Weights of a small encoder-decoder audio transcriber: decoder width 384, decoder activation gelu_tanh.
Rows from block 6 of the audio encoder of a small encoder-decoder audio transcriber, named by matrix and row number. Rows with one number belong to one channel. Each number is 128 + 24 x the weight over its row's rms, rounded and kept within 0 to 255. All counts start at 0. Numbers have three digits each.
Before each channel's rows are labels from the 100 clips, of 14976, where the channel reaches its highest value: "lies over" is the class under the peak. Only what is clearly more common there than usual is listed. The data: Morse code for random letters and digits, with fading, noise and interfering tones. In brackets: how many of the 100.
# convs0: first width-5 conv (encoder.blocks.6.convs.0.weight, 240x240x5, each kernel summed), inputs 0-119
# convs1: second width-5 conv (encoder.blocks.6.convs.1.weight, 240x240x5, transposed, each kernel summed), outputs 0-119

lies over: gap (99)
convs0.182:111122126107098129140083132132133107089114137121133115102093079175087096089109131084126144137098157190136120087161162134115128118102119154152143171121136128105145122147120108111143122105065124096166110171166111133108134146145115131133140112122136110127108142125098104141104098157116115122148188179108125128115122102119097083127119108110091117147138116120104146
convs1.182:149143130113096110114161136127119147103105139140137107140156171143132136130128183158144083117174119133114146120155115163174173169125113161131185131143114082113139139087156134148076139129170142142172145160118152093107131136145180108158158139145154146158122128124123151124139130103120191107099125136104112134099120138131139095133150153136138153143170140137109116

lies over: gap (100)
convs0.149:128081118172121112143112132111141109209126133123129097128141114100122118149119132109134134145110130109110116136112143157115112137113126133102158183123111092091085117141131111086131087152127134148168104091158133193124091188070134142130112138108174140124132105081125129081090103128132154115157144145112149114191101113102134083132110144102129158166139111096089087
convs1.149:166094139096122092087159097116128142139135131140116134148123110096106096142097137112104111142151140102097149088116106081120134113134192117138170134127157154154145132127103095126116107106157118154150140130150133108130140105115095109169204133111105125135141129115116127120166120156082045100120115089126105131121117144115119197131127105118111143104146114150113110

lies over: gap (85)
convs0.39:128115107050138145136125133139148049084118127103120123110089128113095134103132121088142168121120111136141149090129110155152109136122109152121148128148118169080105093111128096113124084115115127120165105149140117097113139136128146109137152125136146080127120123109106103117099126116154162133139121136118110111153127113123104098114099114108118126148103141118110148
convs1.39:146134180158125135119124142112095139112101151138173168115141130153112160168144170137146135113218131157155136105115167149164164153153150115114163150144180121145151126115118140154155142102124113134124161121104114126139163117136167138123105117088167157112127143123132147123149162136106197084135134095137120111092154176099106111129150152175129146132127129158104100

lies over: the character "3" (44)
convs0.229:109065160151161117126115128135130097139128130137157121120115086111121107100103119128095090164125165134109100091107143114124148107099136166107103120121070085139144110067120110141157134116097127143089158110139108123109129107116108109106147113137106135111130140151121143127085122142128153110142126124136125147164143133146161097101110130162134131182084168155110130
convs1.229:099128119082129118098134121138123143168123101087121116136144114128177096183149145128105110117151128182181122124113116137125084148112183124118144117123123119098143116147124163146097091112122126145159131123113115149107151108129121122131121106132111134112164144085138079151085125090115149136163156074146106144159128138130129123125145089152102111106171118123126113

lies over: the character "y" (49); the character "c" (26)
convs0.172:104112126148109096131110064170177125115132136146149083139153123115161115137077145122119119168112135094169149128122125150084106130128122161124123150145136098138145135061144111136128118144127159154125101144158120147138127139092116124129173114161130109150094126110131114094128109158144119126109091145139157123121127159133080138144159107143106114113103151141113140
convs1.172:130089146090088144144147132127089147178116120137114112141101089129153092114098135124142123090184068085141096071124088160111177100107185153149142120122137100109120133094111110127134103105142101085096119106127078122099091160130112093076151124145110152115131122125115180127097112131135122139127122121093134125160129139139149110128135149104152117139139133103147107

lies over: gap (100)
convs0.0:097179106115136117152154123137125143173115099133132150120166111117137076128108114120121107120172109070139138150092120117114123111103159136140100177100128120115110167157080101112156096128071163125125110130125094122106113139119143176123150118124149121135134126096135105110088162119151143106103163128086133141156167122115132157080138119086131171147138133152124109
convs1.0:154097119142114069162093099110128160073121126136126113150088111118142121100119116145118118130099116125131111175114128170129120120138038131122074135062145159139090147084122137107116124114127118125140135071114164107103087095117163100120123128099082106126144141148122118168124105143139109105172127111164118115126122140118138141118089120095155107107095131120115093

lies over: the character "6" (28)
convs0.175:130113152114125102110118095114134089133166181157129157143092128152080125141093133120143105114113113124089151110149130159145082103105129146097130107096110125126071137101135120122128085131149127132131136135126132077103139142135097149098132106139115120144120133175125138086100110148135152136131118124126146142104125150097115120083150098136142134134121161128157133
convs1.175:116147154175152077095117148134129096161139114105136124108071125143143132138136117098107137185107123139111127145149157134123128087187164151115158125133139145141155070147156175130142120083112143144133150158148112148118075125107144138104129166128133135141108158066086130090103091127125114135117178110132114084118143132156118118121138146098162109107122111128104111

lies over: gap (96)
convs0.163:120092130070132117122078114127113100153101083133130131083077138059149112109114146137146148153131097102125121119156109156104121103127097102099105145118153086124154153149124093128109147140137126110125104113138144061107098116096091103149149105123131136113122133124147159126107070138095136102134135180133145144177121131098081128117144112100113139098075143130096158
convs1.163:152123135138115122123111141146154080123077127093110095110072110137124106097097111126098089105156110150156083111114145109118118128092107135141116140117091113169091115111149107147152085137128174114091106109101152050127107125133068089106113108124119119094137139104121151128100103148148158144098112100086154101104161131147123157144095080131138083142127120131161163

lies over: gap (93)
convs0.1:098080130121141130117119149079139126136119107105132109118078121152112181106116134137141145143089119131123110078110101162156120140152125112078142116146124123098086124084142094158146120105114107118144114141100107087099120105114102147131125145133149123139129125127128152124107125133107132152138117147131077119111125132106102102110133126121110168097105100081153121
convs1.1:127131145102140154112110154174164130123171124123102125153142138110118122113114125139150134097220126108071159103129144108165161137105153147169202123154182105119151128116130149123119126130102149150139139109145167125142129111115177136123166151170195124121126084135144166165162135145164153101141145148128148119124145112153109128159133128093176093122143124155145147

lies over: gap (99)
convs0.166:122124109137153135115151147103138104117132091113148125085046133115154165092152125125153118136152082148094110142152117140132143120127164141110112127147157146130157098099097066117109114113161096134098073121125137047130127125155162135120149125131109103102123142125141117134132153158124141070116056134106140138129107115126127147095106112129129134145093186134158129
convs1.166:149149138145102146099138131089108137134118145111131150153143171128114145127125137098124109122102115125184096102116100116135109091093036147134135094130130138122096124127123146110156110119102145105102111078112125122120116140129112067113115114125123102099093151102073146113099123101121202133132165133116115116103134169110129145131150143107125103137117133097096116

lies over: the character "2" (25)
convs0.83:104099111130122129138087126058138115130142170100136141084105101081124139130149103097161106132126093136110092082106126125120103133133122107155086137112097151145148142099135138113121102103108136096103087128148132158095157160102100102122121105120107122126158084113122124068114137110165114114068094126090152118124131130123074139111142140167134124139097139099183098
convs1.83:142146115120126143102163069097128146129165098123140138129150165128109107118135117136129154132125120121125138144093133120119188114126184131155111119128133152138121160162132112152171128149162096142084111109147113201143106152174127087126126112127085119131092170134118156116143124126152179153132087146125168135186107170117149117123139090123118099143140102111125149